Weights of a small image captioner.
Model: 64-pixel images, encoder norm layernorm, encoder activation gelu, encoder layers 14, decoder width 256, decoder layers 6, decoder activation star_relu.
Rows from block 2 of the text decoder, named by matrix and row number. Rows with one number belong to one neuron. Each number is 500 + 25 x the weight over its row's rms, rounded and kept within 0 to 999. All counts start at 0. Numbers have three digits each. After the name is the row's rms in percent of the matrix's.
# fc1: MLP up (decoder.blocks.2.mlp.fc1.weight, 768x256), inputs 0-85
# fc2: MLP down (decoder.blocks.2.mlp.fc2.weight, 256x768, transposed), outputs 0-85
fc1.38 090:552523485513520502561487488521515491503467506458473509497535501475556527535497483526493507481493484492513520458467476522500523517501503535478528461523563487527496516530461522513517513483526503494504496471508512473499496469524482542498508524516483470479504532
fc2.38 097:478501500470510488461506531496460516494466494514544487501498540493537497520437525500528477492481496539508492492512466463501463503483483504485422494499499511504500479479532512481523468471462516526468493504499486504500555477475515493520493480534486513547476482
fc1.39 122:462496529467507497551527502519495487524542530491505511480466470485490478573520534480499509498492483548533527498452527455517521509480550469475492470459467468519504506491483480491512478458491480488471487531517517482523485496501563469489500539480459527494503480
fc2.39 114:489474481495490488477514491483507490523515474452473525542526474491503501503507552460489496498510503509488543542461513514532530507489502479485512496482491507480468493471505456498535533495497450495508561473496522508488561476487488476558485500498498502485513497
fc1.40 135:519432518515439506478468512478482519533488508507451468499506493509524488491503498465546506483480476512524513510474465518516486495506471498496537551448460540514529492514460500482511480526476483505497437511499449465510505459478510509498486487538484492427508497
fc2.40 108:512493475520545493537504511506457489518483529463468456497495526534513480479472495483488500496510491475472463482514510495486519475499485499463488523515489496500474493533506535533488517476488522495522517460471492521516449512543504525529504514528511535470463498
fc1.41 089:536517445471488504483546516451526470485513512449484501463465518479497507520522506480451487484531539508481486471474497536511539508449480527463478508511491519503531459506562505483523456488531542470502504498518454492486514489551507517524484490508495528458528506
fc2.41 099:514487455537484486505545503539480506513504523529473503438453487510478501465534495502508471492460487538498529546530516486503488498512505530494506462491497473449512508504490510489455481520474541499471459503477490480471503523498546476485515535516515455496509506
fc1.42 105:489480514493529544463531504454462521483486489548535494509516480510522475494489532502537505480524515479519511527497508548530485463558496506502457524505510477493494524487517454529503459500512530504502502502520434490531531485532513475508454472488527484510518494
fc2.42 100:486492447476479486487481524481462490526489463496481527494520523538503511528511509512483550520487511512474481526457476501449539520510483509463523489504471520490498491473490509488472540505532511486553429493510498492450550485514488489523465499495503524537494524
fc1.43 077:446495504517495452523525530486494488479499532499520541482556501511549481528501509514509508508490502525502511566490484506488461502526455514508485507485508532488478468472569537486541490530482471510523484558484483497495543489484531477488519473538436462476501523
fc2.43 087:495512496523504525472477456539462491486501485494525488512501514513496513481488498469470514525494477470507471525525480485493479506511486491531479499463550546477509524489502521501503540506530494533486477495469512501525544508491542541517555524488516489528516493
fc1.44 109:503439465505476476489523499554513555486494522476512483496500501528498469517500467424517536458505541485470514525475518465513534510536485530498484524505482485461526497517505540471532535527517493473518484458539475515536500474482516515482464472501454502507488497
fc2.44 097:489476509455499497486486489508517516536496470472482510448513485485491474500514489486508470534500490520501493483535491528517518503527512538553456486491484540548494475514517435544495481500486444518480485498470495487504485492532499504529507491489505520504462494
fc1.45 119:516468512528473520485499487551506472519487457479494490526504505528517479491441491510485513551481514523537477476481558494470507530486485459519490525507501545489463427473515518502499464501534520484543508480496532529553520490484504484532440481503518497493505530
fc2.45 108:532534484502503515528528527409495490543506529485516447461444489518505513512502531485489493501534526521520544483537495524511501498560531491473542481488518523497493532538520449510517457487509523459470500505491507493519526532490477499440505505505504491466463543
fc1.46 099:505526510520492484495497485532532517455508534484503500479534525502493528502488496486548506515453485497490477510561468506491490506489519502494475523517455501450526483519524439476511492516506511504488557522472529486470496487484514470496473519476551530471479423
fc2.46 106:496462472520475480442526540533514525505491495560489505476505495454522510524498539542491493495497483512485518494510511451513486515464478464485508480512549471488483524518511505523532514445526450489520493492475538523462515499477500529536500493466484470529508510
fc1.47 116:479498449505494518526471530503482509486496486490540506475506515480471525483486514489505502490496473488473505502486502499501491517550487502528535487457579513517509514491452520487488524494520506506477537524535456476504523483502496517518526533474498450530529463
fc2.47 101:481466469481475446511510498469547499514502473457510508503510480532540475460486547541478471530512479463496514476511527502542478558513532519530504508485496543493522532488482501496535484539524485524499463500479514504462530479502489487475442501504500530467503514
fc1.48 110:488506470497491529515470467523481509482527486476518492544475518482542501464483485485505503425537494489485503526492493550509504472493490552499493486535490535485464473448549524493509499504494541504513489532487502496463505546491490502510505485505538477497487482
fc2.48 108:510462502502515554509475485496482470504497487468480502495514558455485478525502478515524482454477535498438445506501531507517511491527536527475510494483520568486504464501498535504550500511491533538505459499486539541525521491506515481507526522529540553525489504
fc1.49 063:533525504541518477489531501529533534489505496526533477512479463493470437503496509510561465548493501470488509531498529517524520521502469477513454497512512511498546482523494481536515536445527515480517508520501459530509524474497481475521463467506547455511533489
fc2.49 085:470508484486523455480515462477519484539475475526499475487495481502486499519470556490516474528499502543513499490503494519521499538547523512521466514493514488468562520487502469492518503480518501517486514535478513529502516494471580498450502472465500522478516509
fc1.50 084:490508464520519485480474538516497496490466484455521479468483504473515482533531480477488485495520484508485516476501533486532490479505517473489537510466508516471479530464475506482527522515464551466495453523531461475520474485454522464467474435503499466535510474
fc2.50 105:525503518501476498521525526492475463519489494511498517513494535483487463508489452514511479530492529512508528486447473460531479537537486552481478510490506525468524516499542519506490507462526509504454510502498462493529517508496513528540453485463539518504501502
fc1.51 109:499459488495537505535484544489467473460509530473517455502493488446551489535509535506502476460526482519496466551521488518521449528533497495497498501490522519529493494527482446476512475495493455509480515503453495486502490466516519489490490566493455452453474481
fc2.51 098:523534451482520479457481500489493489499530499515467498499467487481484490491502509487506489509470495535530527523510503474467512503492493486551476483527525476534501526525495547512527483472494502531497475497493514472521488527490483512498487538479534531478506461
fc1.52 073:506478469465473483521491527455571502500527528530507473522518508478501498480505519500510490470530460562504529484481527496520527506498504481539500504488525530484497518483492484507492509488471503464476517502509518521465517466517548465516457509526509483503531509
fc2.52 087:463513490563500487445504509493446473509472540514449495504450478474508480496524469509518540469465470464498527480513500494533520517480460488510489533501493475450486516472506507505502471536497518449508465503487587506483495511498538490519475519517532492493458511
fc1.53 108:505488473502507511495492523492487487515492506510491505535509496476501528469494461505547520523533501511510475485490526528514495510508484521481467465549543525464499522529490454484463521515519480477461468485509461492494482495526546509467505501501492511489499523
fc2.53 106:490463517478503493503531477490530476481476512496445484533454466521470498496523475483469493497476531490515473513544505461524500492491512489494484506509486491522490486500513539508504529467507448458530517537508500457483468520492499496517496526460505498520523514
fc1.54 110:527506479461476507527514508478545491475490500467538518538535491476492511529469496533551522529533474553494546551492490500510468501504508504482472474500498488486556509505471460496490517497504532498507464491485437469529477544463495476474484494503515498501482539
fc2.54 100:504457553527480508507526499499513503488535537490517516479487515563465488531513538470464495448533512481520519513506476477518509479506498479474484499494462474461523491499467504494486520473515525523486481442521492502524494504503486516480526457519549490495462500
fc1.55 103:509504514538530492511456537475546468493534501517508463474483516490480514487509513551516521514502529480534495476500540477480516490499536500538472533487537468500493462533478517453523477506542475511482444496484449513536524467449532502510488532486542505553481507
fc2.55 107:513502474498529466500504453507489485488506446483458494502446456518528478507462546492524499522504517487529467490481486471415509537459507472506479504532486510491498526505520522512486514511484512486547547455472520501487509489523483526483536494490501486457470498
fc1.56 115:491458512534518502497535481523488516516517493476557493475478516538482534508475515483516479466516512544455546510461475463469508510491463516514498486508489477528493503508498526501518515487483496500542488497471492561499499477519564487531461495516532497477506512
fc2.56 114:469453512573460499511498500486493509490528497507450461525531502507496519486460476512490470468504504449452499504471515510522513475490534478537468457508502534459471477520477508506502524496512480472509487518516478531532521544498486491491486521509485493521551502
fc1.57 095:495493462459485482518518535509538561466486460479452470527494478500481486487536506525460442493462480487473472528508511491481515532482540509509451516490484508541517543503501494493517477487497513449475524533485508485508467475525542471502493504478512508494530516
fc2.57 097:517542471517463466517499510510477511499473522492528476536505489485492460489461479491479493521487471480463508495481457488514525501500515490517524433538452527480517466467504498413510501475464487517500480515527505549508508490504493488495469507525463478471474530
fc1.58 125:440484492542506465489495502481505470499495539505441518496468491470514478512504552509529512551467518492495470520536530464482461521505492460481481486502524509538502559454516519563477482459483495532484498528514516502489494525488488478501468497499461487502471519
fc2.58 109:519530487509500480475482500493482496474494517481492510476496485494551511498464497470548511497495509523450486537444491497505526540558483498472523487471536494490517556495494509554523529506533504491485487472531516493500491487510481519461527508484494493488511537
fc1.59 078:495493455484506482501495487511510480500514510519504485498495473522464471515512504538498527503495522480493510556493508479526534506478456527481511507501474508468525535507519554504520520510512534476492505479505560455477493463507502509493528471543544469491521497
fc2.59 089:507480524482488499519532501536497541513454464501481511464479465496524483456534502455502510523528526441486485469512521464545545443511505488512535478520515547470503509494512552520505482505491523525507483496486462526504505517519518510531471535489469510510466510
fc1.60 103:541556508497498493470546490494516537533524488525479487507525501539483508540501528523478518497493502569483539480518530505494517475448532463485541440501500518518563475494546491470491453499486480533523481498496503516512492507493455503491518497488535505469499546
fc2.60 105:520567527445546495489511481542494495540519498493459523509497503526501489523497512520495504510463474485474541489431510461496495538505477478498475502533483456514459486504543495555546566578527532479479502528507479477454515504479485507492471452508455477467465507
fc1.61 096:497499507484498519543479553532475506478483536528481491492489531501504501457459461436487520504511483534462511522518499478477538480530500525485516487503509497459486521512490506560492512510517511483491529507499498494515515494485492486528481501512485488483519515
fc2.61 091:459465521515541480463512499442494523485465534488530485496465514501482504487535501534536513488484513448514556483450488510494549493468517506533506478523510462527533506479492492491528499488504470491518482496446496519512520492519477516501505499495506501500469495
fc1.62 110:529458498497446519528507524479493566500529505450481526525496526507461488470524501496470474475530490494480502512511463519493495509482541495449473488528522453500498491500511505460499499523468498519525526511434459479501509514535475457457531435496527442476477484
fc2.62 100:476503511516505449498502481470535462514443447464522541495514464504477458518493525506467539505495496528503523510479530480528522461482482446513548463461498484498480496444595566499513523487515467523478505488478487527505511478486509518490480464456506507514491515
fc1.63 083:539484513513482487518492481454508497502560522505478464496525527487495508507520513501502529453490528518458449488512525561550463499484511531515499519494513510496504535564462500484535459484510486524438493499509478529514504469524519505489501527498543486533504502
fc2.63 094:530513493511474509487490495501479517496512540504494500499497482493486490485528456517517496519553516493468528521471499523445521503488497507463463493497512509501440529545528533501539525501460531433510468506477524534505503504480491537529522490520513504490526474
fc1.64 091:490516524517522464523530506467503501445510471494516508477484470526487511511514462498479485432490481517545484485461506486494467484496548525502465552502461459523500455516473522471522499510503551496494471492535469527532481469473502503478447540494491500472535507
fc2.64 097:513523502543495506524485513476521506460492453502511539517523543526504507528497486486536498484552510528511497460519494507462478492506530514516485516524461503491524500500514544524517524471479528490470514519485518506506520495480497485449498478488515541540509506
fc1.65 093:491466501501523526492482491496515538559480497523532500478508563525507480498529473484518534487458468504466514479523486520501492479523466482515479450484529464519488512473467489474498503530512511474500496533475544508545477539496532502520477509555487461481530500
fc2.65 097:499472527510491495471523509481458490556501495497488514498494493468515449497486491478547479498513529501458485489529539537466513497463462511493477480503468466457452540552477541537480482495493513474507487493456478508489507489521536515522454522515482517489497486
fc1.66 089:495458513503508518508544482533496544517508512541476552537495557490466493499488517478499493462490509492468524467488509501502467506530522530497519502540514494529492532521489546468493505496479499505436491512517528513473500495488492469517489490535484465536499487
fc2.66 091:499480522464514521469506491504534506505505563471528545481521498563526483477482529489529498504532551497508484507471508503508476471501485505470500486456487486534522441528555516513480520517536501532557508480468462488466481464503550509524447561499453507496498518
fc1.67 076:513494484490485507502523527505453500522506464478493498490515489537557499488486494494513469497484472527496512502511479521476476471512507480474492489514472489476542520524505509479475510518476442515482469528508505497484496520479496493533550485524502443475511494
fc2.67 092:519490524490523471484518485527536454492487529496531505511501481470519470517548526514515504472503525501437490513512488539503452491480558457525483508513490536489478455503520499523506478468473481470497506544515497499496489517522504514486550513489539485487490550
fc1.68 083:546524489483551533520522521484559551482488514522488474445541474482465507445493465497496453481516496535537471512500506486543492527510501520503523469521509514456546479463485530511451459556520489503521482500483471513485503463516525493464511493488483456505504501
fc2.68 095:444499481494493434502459545489503476520516520463452507465508507472488515500473490559470496464535516541450502484507514486446503522514467555494463519511522473514487466482506517448496524500506513487487527475462504495496541497485458497481479500551467508530507499
fc1.69 114:505516513503531501472474513537517494511497511495488532503455506493503491410517459495486499531514512553533464487516487507498479493527520509515487517499510493515494461531511521493481505463510497528489524491514468516506504517490535494496526517515541480506488518
fc2.69 111:478499478527551517498460519468470479527522536508503479506486487530527498534478523494527501458493507491448518486482493464474480510538481459499502478508472442511501532497507478480530505530476496492451475487485547487523501562518486510464508491546472524489493503
fc1.70 104:508476509510529497540482520509504503495447461510479470495485468512479484528518445527531522516498497506499546496449461527515527486503500482490489507481493522485527525484488504505497510506537472495454469493535508506542482542496511514498518507551520470497502491
fc2.70 103:505486521519493485528474507551514492502523493492518491541480494526487492449508508485503505511472484554491467509510489500475504485470521479482498485498510495477519504529533531481480542492505548482493477449514503522495493510491504463525504502532518548485524536
fc1.71 102:527471505492503483488515510492481500520528460523507495505529492517486533508505471481522477449512488473488472501524516488529526512471468488523492510532444560513483555475527501485484517487522487502473512532479480509451532477495437519489505542574519513502505501
fc2.71 100:559505475524492478500506524523519516511485527486510520509486487500473469507486501514514511500518507514497469529493545514524461483561497509482552516482491458468521526535508563468497531489524519515547503471504498475474552521481496495515517496485503473508502492
fc1.72 039:526507486483454466533532493446497529493527479515497507540501480470505510536513478483498524489493451492475526536450485504486518486492470491484505473499465495505526496488496526498515514507495480504450501495494489503529520529524535501479516484502523507475505522
fc2.72 088:526477548483463490490478516532495531509518547550500533505537489495501489483487501450470522479472514520492481502436484473535479446528475492506512515502483507465508532541471515490500494507489511490474495482490485557489447531547463528511489519535461509538498484
fc1.73 089:522515502490499505527519537476481490483513495460472486494518522485493563502468491484482515496533495514519473472517467538479476486495480506492465506489491532453453473515516518567461500524500490515531490501504463512519480510469505511521560494531474504456518544
fc2.73 102:505484466481491542521527519445495485490531475520509505501521508528561493476511508463498490504497501478480462451503531525500514499463503475509480459494517491537492510520503511509489499485499512490486480525509483524534506486503467495493502512436544458512493538
fc1.74 113:539463524508501508496501472537520540497509488535485432489518520462537504471465516540514516433514505486485465515471515488500471465462515486465537504484467456465497512503512453494517537519481522532481495473491492504527509505502512503500498505489514532485506452
fc2.74 114:516540483515520531545546508443450511468520524485511528512500458483473460528497508517466485476459571543518475496519476512510507503549478492496524512484467445512511484530495505526508491511476509511529485481473508555481465511538489516487518544472480535453489506
fc1.75 075:537499509489470485534513470473529501485509518517464501454499465490499469505546556487499495513470516511512519474543518520500471533493493512500518427504521526470464484479507452464518505479549546489503532460487516517513507540495541490480481483486482459491478459
fc2.75 095:502560495534508558518515525500501502475508556479509520512509514500481517494520495491495502491508491516518495536512519484496499513448514459494485485495479568501492461465476478523506493491496480536533532541508478542489483493532431551515500492477530493481457504
fc1.76 057:469465519487476528514537499535506490457542475512492473469512494474496478526502483534525491495482473539477479531521499480446514520510505484479462502530515536523511508555508544454467480481478524509504485533536488529528511506540482481465466507496514463474485533
fc2.76 089:513514532475484463514508482466505510483523525523484494444524506501484485478488486482512488540549534493492497565486514447510463487536512537519507510522473508510503454469520439517463508542493533510478526510489500562505500505501507478492527481480536484533508504
fc1.77 107:511509493533500474451490506522527524482484494496513470497456503427523487490500510497435510493493510528486490507475476452485531505498503519550521495481507508517499446511495518449482462482480482510502493475519502510509516533528489508546538524526498490536481508
fc2.77 091:484505534476547537483476510484493442514493506485496516501493524484473499509536495496528490523494517535494498499497478530495505510496511459459541503500503491477501489474502490499506453474508505482485452454506508474487532474507518506486498484493525500541509550
fc1.78 089:500492485491482531486502449479507467507518512505502506511472468498483469537523493480499497498471537514538540513488486475538514516549519519541510457498466520495506503511484496503506478478513538461505491516536502465494545484516480411505511478510537488460473487
fc2.78 095:505493530522500544494501541492475428484445473493473537490480479490472487496522532501461560503528545512514530467498550502487474475486481486446500502465507541519540495509540517495518482487519527481451513522500527538510484495511503513494505469545504501516479480
fc1.79 117:506530545468540497529499535524489499496504495565504466483505507510547507511489541454505519511544473514507487487479490506504499490524488458482486492492477510515493535483461497529514506525515493477500508524517538463474479508488483476495474485506538497526508523
fc2.79 104:543486519523536481476470529443494543548535475473522498510500473492529498521472522446532516498550473444534502477494520490448488548468460508484542478495497504488515523486487498512473470494481477426512535489460476449517474532487516460541487493483494490501443537
fc1.80 112:504469486505443466530522470498535492477544512496436459503474553517504499506466491513458474526511507501474517454506511495506468514478471481515499505514452501511556524456499521522535457472482484504470499475484496512510535452477561527511496513495492475487514491
fc2.80 106:484478517493505486516549484453458508487523498542495547520510555571472511505520514515496474470484515503518479521485479442522493526518534552498545473514501470527462535488530501509468512489485521491503533519542522490517477477519536476483492521477490505526446492
fc1.81 110:447492506477521488463514492504430484488547496506495489510497522502522497459489517483511480533496514479518521495503540480475442523477493505503529490499473478512500538482559466486490499537535498505484529510491481537514506511485527530541557482508494487543455478
fc2.81 101:469475525474530490509475511481502508492526484502506447519455475534529503460508470500478497471522512463470499508464485517506484495501529474524540492513540487508500459502497487495515478479495495525514519477528521497516505474475514489489498523526491534483483541
fc1.82 104:511500535506479488535483509518498524502533489490481465469536516508539540519538572508475501482507520489459499475478477504532482471524504453460502510470472502486517441500512441499519511511494525499518525521496493475471499495495479506476536517473539452501499481
fc2.82 094:521460483499479531523549479487473517512519506460489475523518480493499500473506501490529492452485531502511483466498459501491465513482523498482486504482488540486502459539480537486488444523474520511502524488514579497488482442496527497514512540545510501494499492
fc1.83 106:504473487522506473527512519478541471496462475551441519483515532509519475463503546515502509466491494523498479497476470494481518500478557524531501460484534557527521470513458487497550469520501498488508499504462528451496525500537529511545498485523456505519508497
fc2.83 096:525537506512491513507490446503496524505500507492475521527514478505512467484532537531521484454522493491561509497518525522562469534517502500452497508492517557499472558491523532495494474464480492525509522523470495456534513474478514542516486504523486543504497497
fc1.84 103:492502515501478476450537521496516471491497505517533498494501511498501457446488500481535535473449521526476466491508501495531487541492523477476523499522456536489487538510537457507508507511538506546486455471515515525530513509458531523452487492508475492543462491
fc2.84 105:552507491471490495521493494524465503490502519506513490500528524491515516560510492539484497487547516519484515504543514494522493518480480524490520509491524486530535467559508515515487465520495509502480543411504482520537489509508469511479454447511501460494496483
fc1.85 114:550513476513452464512531508514491534497508508451529530479467511486511497529495507482467515473498566483495509525481542546516505533479494478445525541480468515494512498519494518471526500445543508494505520502490490491535491505487473510502505532489542551490513514
fc2.85 109:533508434488508482525477494505490490519509467487515461495492492493490456514508460508508515501495518520486570502510524494514548507528499502526482530513449464491484575553522483490497517518540505469476481515508522506498494463519511433490498488456499542495512484
fc1.86 044:505524498521502544512538542510509499521522501496543540499513466463520521510516511503516493497513501539471489500486535533476546518476478522515462447522445529492508490525480485459518519447495514476493481494524474512514514523530527493530469487483542484484518480
fc2.86 087:504514487480489490522485479520465524519457531526446485486494530517503531556517537524507485516486512513521476492499588440502453477509520514500519504492524458454498514520534473469524503479493530497520493463494494485469503523524492517513523488472482522468511478
fc1.87 091:456504523500505521536460515463489498487542514467508510548488494517500539490497464514491485550502475516526525514501454498480523484492501490517507508490473489544508594470478478517505515479532480504458529488502459504524502509523501495521513488448436500488518464
fc2.87 105:462477522482490541564501518530512506524494465525491508512461512488508531479532465541454505482476501510520495542529489470520497468491514490532528474500464503523498538526458454529506475501477492468496478504449460462511547517480484502491490523475468480516478486
fc1.88 121:493518465482484451483521503496489533472491495466491477510474500466520473489445487523501513449497526516466503467471501546519488511545491476502504457494536504491528488490519528493482508516536488481493476469465507437518489497511529501492502495509510474492476479
fc2.88 107:530484453492540502481496473474553479476476480504476508529507524478496492554535498500518495498514482521509495510478545502456479454501503524475523480528488489469513515435494512503503527475511480444478471474501438505480528533505538516523502492509530555526491515
fc1.89 107:511480498498525462511483535466486504498512483486490511502491449487531510500486526498510526541476521511505475496511527497512494488517502502503478489527493488518473487457525502535502530518477484462554527493502516467449516504512458489521488545485494536490479497
fc2.89 106:475489486485562532463505501560533494519488494504542462572512509467480518503496476482509503529541478506510501529481460485483503509519514541528508485513515521474515507477490487459521510484554502505504510488582507496527485481501512479510523491525501505499551501
fc1.90 117:504466451506457485511471497499468498457493487491478476460514488462491509511516501524487499507499502533450509510502539495477517475505456481538455520447499473543518503509481466522516475470491476502495519541519455504497490502491458491490506474541506500524506510
fc2.90 106:484473477507495484548501486475536464518510509524539536466496466505539502488515510476482495469491531484495522478499543523559454488547503490470496502511476515526501469549459481528512458547542532501480528500524486500459520535518467503457480482519464520502501483
fc1.91 103:532453501543523501539505479505486467503502517519498471512485492528528491533513465494454465537460487505493483513485518506512546475470508501552505460480504484512501529440560529521522486557451474483513441506537507490514482469524507515504496539490493476518497511
fc2.91 104:497443525526517508485534493502489505495498546466516499560537533508476511494494476513517502528455457483517492466487492521502543495467485502506480485471514474501516513525511497529489484500502526507527505547471481519535492501490476549549528519486501532491497495
fc1.92 090:516491470509519514509535524533482505496529520468477481543516476476524483472487480479508511503476518535488530506499488515496509482485475495484506512502474444500480506501517493565512464498490442515465502513490533484475537518493480471506532504510514487510467498
fc2.92 093:478456507526525497459481485485526530481488527516500492496507509538534491512535483488515509504494513489503498520478532533506498493499514502524524509509454518549529479480473520470483516480454494537476488443482512544469462479495458517480479500521497498496510485
fc1.93 101:526488516491485513488508515500511518521502516484513485490491562465517516526489446544509474461503502536485485567534533466481503547473528490462475491502486543484476475466496505505498513539484491499516540509533519538516525500494521552530527558491502486468515559
fc2.93 102:539514503462508472495496497488482475484468501471507508556526527481483532517526480541483470498465478497525473495545467503526501526456529505514492505502494488460526470489514488492489482545484489501500483505467475471500475532478564472500477495505523490483484478
fc1.94 071:478503497505510504470496542492521462496469491485512507523459488488464500516525518491555507471473452503519536512485497519470547489470542493493533539529497540468479516467454513512507502508509520460492506468496486514496497485479479486509496529522500510470489500
fc2.94 093:477521508489464491510510494524518480494501460469456545530463481508493502468522466491492469535555532494464479509524462481483487529482528533535478434508484496515466445497498536518531518502502461467505489501490481499473479463495494537491539460479507479503523481
fc1.95 062:479479538522483534530480507466491467511536563518473540527488564453499482507506526493458532512516466509511485512498545490488501494494512503462490524505477468555508461521498489481507489528526506468522523497510498490537448516502521494496526481550527468522471489
fc2.95 087:507486489480464462457510475482501526522485514496477497495561458528507517504467530476480489497524555489517499484514512484484509507519486467495483500487495526514486504495443514549522517465514497587492496510416528523489496485442539468537532515535483464494490502
fc1.96 092:487495486465469531516503512491536505502517521508476509522525471480530568504536517497520502510494502521512491499493478473457527514508485463501522561498503520537479532492468533444479535497480443530464456492461534478488458494525498510502519506487497508492506490
fc2.96 119:543477512480506481544495533472528489475507524548552464510482483529512486463445441481525497481486473543521518474500488472476502543476555500454547491491474511521541511518517515513475535552519501506474479505543502482528494471429516480504498484455495540509560508
fc1.97 091:539508502525523518533504506527450489452484543506466527532489460519466513486483489490506489502513488543485463471547500475500512465520533482499512487523493526473584461486479491475448496510516512509522545463508503521487504511499501540540508468523491467512511486
fc2.97 096:523486506462504531507520504477469462504530510501449524499516532505498514504540493536502493493505471491504484507517500520545514488512487498493490487550503471507522489478493527468489498472506495471474509529540501453548515528535505487473528492487478549488483508
fc1.98 122:472514483496546499537494522508500476515512560509507519475495510487473518482480457536482497516485494496545477483500527501509504478480450515490501484481476496559508492548510510512521554504545513505472496489528483465471479531555502470531478485483530483477479522
fc2.98 106:506471475512483542511536518536535508458490519509529510516504475474460491519497466494486533455423477491515518556480522489483493509498495477533479506502497491501482541510485497551487517502499508479443476508485533495513543566487480507509520516512510478494461492
fc1.99 124:526511483508496487495488474436485522490465506513539506487489533445503515531478470527493466522487504492515506526521470485505482463474484509496507514467521480501513473502530491476491465530527505538493507546476482514543519500498504482483492469510477462514479475
fc2.99 110:514483463480483536517501469469519509479508528548477553488480517521514526483523504481488542505522463479524515504568498504521511532528524533502468516530492507479501545484524503488504492552524479513491471552469485511487455475498525485489517445483507480452514482
fc1.100 094:519448464472483469540489531446503526475494465518505526516511536543518487518517510440522486525473488459510530456478448507510500478480493511483488529500517528502522534516467500503472491492467474495508516513471510494500516489474496454512519547510488508540526526
fc2.100 096:452506477476501525467492509536522487501492527563487489515474510479544512485550547443477489483503493484516471452488538505495490481474429475470503488470489495475499491458479518483512519504492500488470509533524501548521498512480486507490491500496457499520545498
fc1.101 110:510504502519577478497498462501511491449483496494466482487555523472486493520466504502496479485494471486505500502486505432483493481513502513467493524499518486515502512480559476468520493520506511488503476494502500514526509485468500460499462447487509495497563481
fc2.101 143:491523505479517505509535479506501532467464498516503516525501541468443531543493466516490541484488503529475518493474520460496481531490549494523561480508492531497543539535461501499496452514520515484535520519531502507549463442455487526472499479475523520501487475
fc1.102 136:509515508524506499502511487519445536496511488551469521467539532479492488504461536482517537485451495530506453523496526489503476473485520520524523531500457521527515508513480479490469489452524524486486521481485445504516516491502495483500539505494477506521486539
fc2.102 142:515539513524458513545500456437485493476512512495524516450488510553508509570514555525489533502454521518535473502526539482530478484507478507494506490471518475550494508544486479498499513572456500511542478437502490515447454506481515518505504539485475512501515486
fc1.103 094:477453523489461496513485499480522454451494490507442535521517535501506528515523504503494458509473499495503517485512476512493538494526545530455496513567471503470514524465491524529496533479480547482533460481518506523516500548524494492470515499493521523492469532
fc2.103 100:492505490508458508508490519460490468483507525463478507486488519478476463502471517483465510456532494530501527524494525474530491527523503481517529485524487474556495472459535534524531492497549492494482483527492473476466542508501481503506534496478507477506521465
fc1.104 094:543504492503506496510442458489478466549533556458463491520526501469533500528482527451478521494508500503529505509465501484495525507507525541497494498496482486511489497527505476505498478509529523490479570494465500476501477480480478493454524480536524490511464507
fc2.104 091:532498517501493507485498470497489501506509482536519513521509490481522502559504519502500517507506474485478492523523526505508470479494562495486503527499516494461496518523513510574495503546460506498523481472491497488489539500485510528513523493471497523543510495
fc1.105 108:501526486483483469519498502450510478538503504489497491525483509488504485473488577480489501446534498508480520515504513500483518525517494513499493532502504511468500509508522506527494464496532543523479509497476482497498465555493511502516481505502500453466503521
fc2.105 100:495512454471480510471576521471493482499503470508471486510507524508487484510505480541487498473488511510486497494492505523501512498480542509547498549491491501482506506523438458455501511525507495482520497518473509523483508468491473460524530504515489507486500525
fc1.106 103:516458489524524510499472510484503517497469486504471508527496505494496468499440458508509525503488459517530516483479492479529516524489487492457524516473493498470472464513522507502451479491553490500497501518480473485540519450480492528536477520537495537536524473
fc2.106 103:494486507519485487564533463521507521478520537512486477524494473481493508467490512502529524468498507521514526500530513521486510515478464488454505518501467543561436480472524541532505513480484471515483497479480506533495515485514469541497486552512535494500487499
fc1.107 073:508489530545523488506514489458528505505500503564467474508519500492494489541489474487500488487500490501519477504515503480494496478538496510494493525494507515519528523499542491480546496455522523473478514516487515496500476474538498472521523458532487546504509509
fc2.107 083:446495499511489497504504460494485504476486529518507486486490501521545483538497532476492509529487464512487467511487490499521501537527488474490469516507496505517523463533500524486501505534512532524499505482541480525559496481532486470538502481505509501486542513
fc1.108 121:473470510504477466474472493519508522472467493504488478482501506469521529507488504508503516432489506462440484471508508503515517472489513496503544451497485494494546505497524461510515501494549476509440492498515460511515464517562486532459527545543477504530470474
fc2.108 110:514490494506478459500506530518479532496532488516508461462531477452483487523499461465484513461474529507515478485465435504471513525529491500492524521502473471528507517456493498505498485505540524501541507454519490472508529522486558496482554495472503487516524521
fc1.109 112:509481484523479492503489529519489454490497505535500487462511526553522498467468453521470512498485493484504520505500484500477521511506504489503487543501522493490509506505511513511443499448467439494491498504487476521511482498501500509560507460490514501527526488
fc2.109 114:506467465482487480529489497454495488510501487517498489489545514461545487511541491497472503512505501514473482542520484479467522487512476487514489542520463484506482527511502481512512492481481526491497477472535497468527467536525504479523477501481529451501501521
fc1.110 105:505523505522490471542458477500498464525491489498474526521501529453495512489507506470510486518472513482543501517521501490442518485557494466495488512464495518490507501463511513448457551516527518511550478477522528481503525458485486454469473493529494468496473493
fc2.110 095:540502495493454516461500478510484530506528492505493526460511477504512544552485495511498518501538502504536474500476467498545536544518500485484505510502504522507500451497564522474463486535461516484511516498514482493502450478521471528541474510489501508498529469
fc1.111 174:474534455501491465476516521531520494507515497523466511500515510472513521519496489482503476485457498484537508491529510498547463435526551524530549482501481532473454552492499533521499513456538535491522443493502518552450487480473502497525504472534480504476514514
fc2.111 149:498495498509518478546516516516551495534496510503453488546536511513488502442505444496471471518518527490500575497502534498481525511509497498502507512552478495495468523470506559492507506503463488474514469497495514478543542493514477486474453473507500494470511433
fc1.112 056:500463485515484541522515469542506507495458476519506510523496494511470531485512525563489486532537474481538488501478514496511513448478515503469521497485526522481515437485504496499507528504503492510515512519502506465508506523536495442512532472504508546526491471
fc2.112 098:557505514498519488502559488529482498447513482528497552505473456520486479499483491525488477507470513502528486485542492519498492536513514501469506484478491521496476514530472528461522510534487486489468506524487518521490490474472474524475483509532482478476487520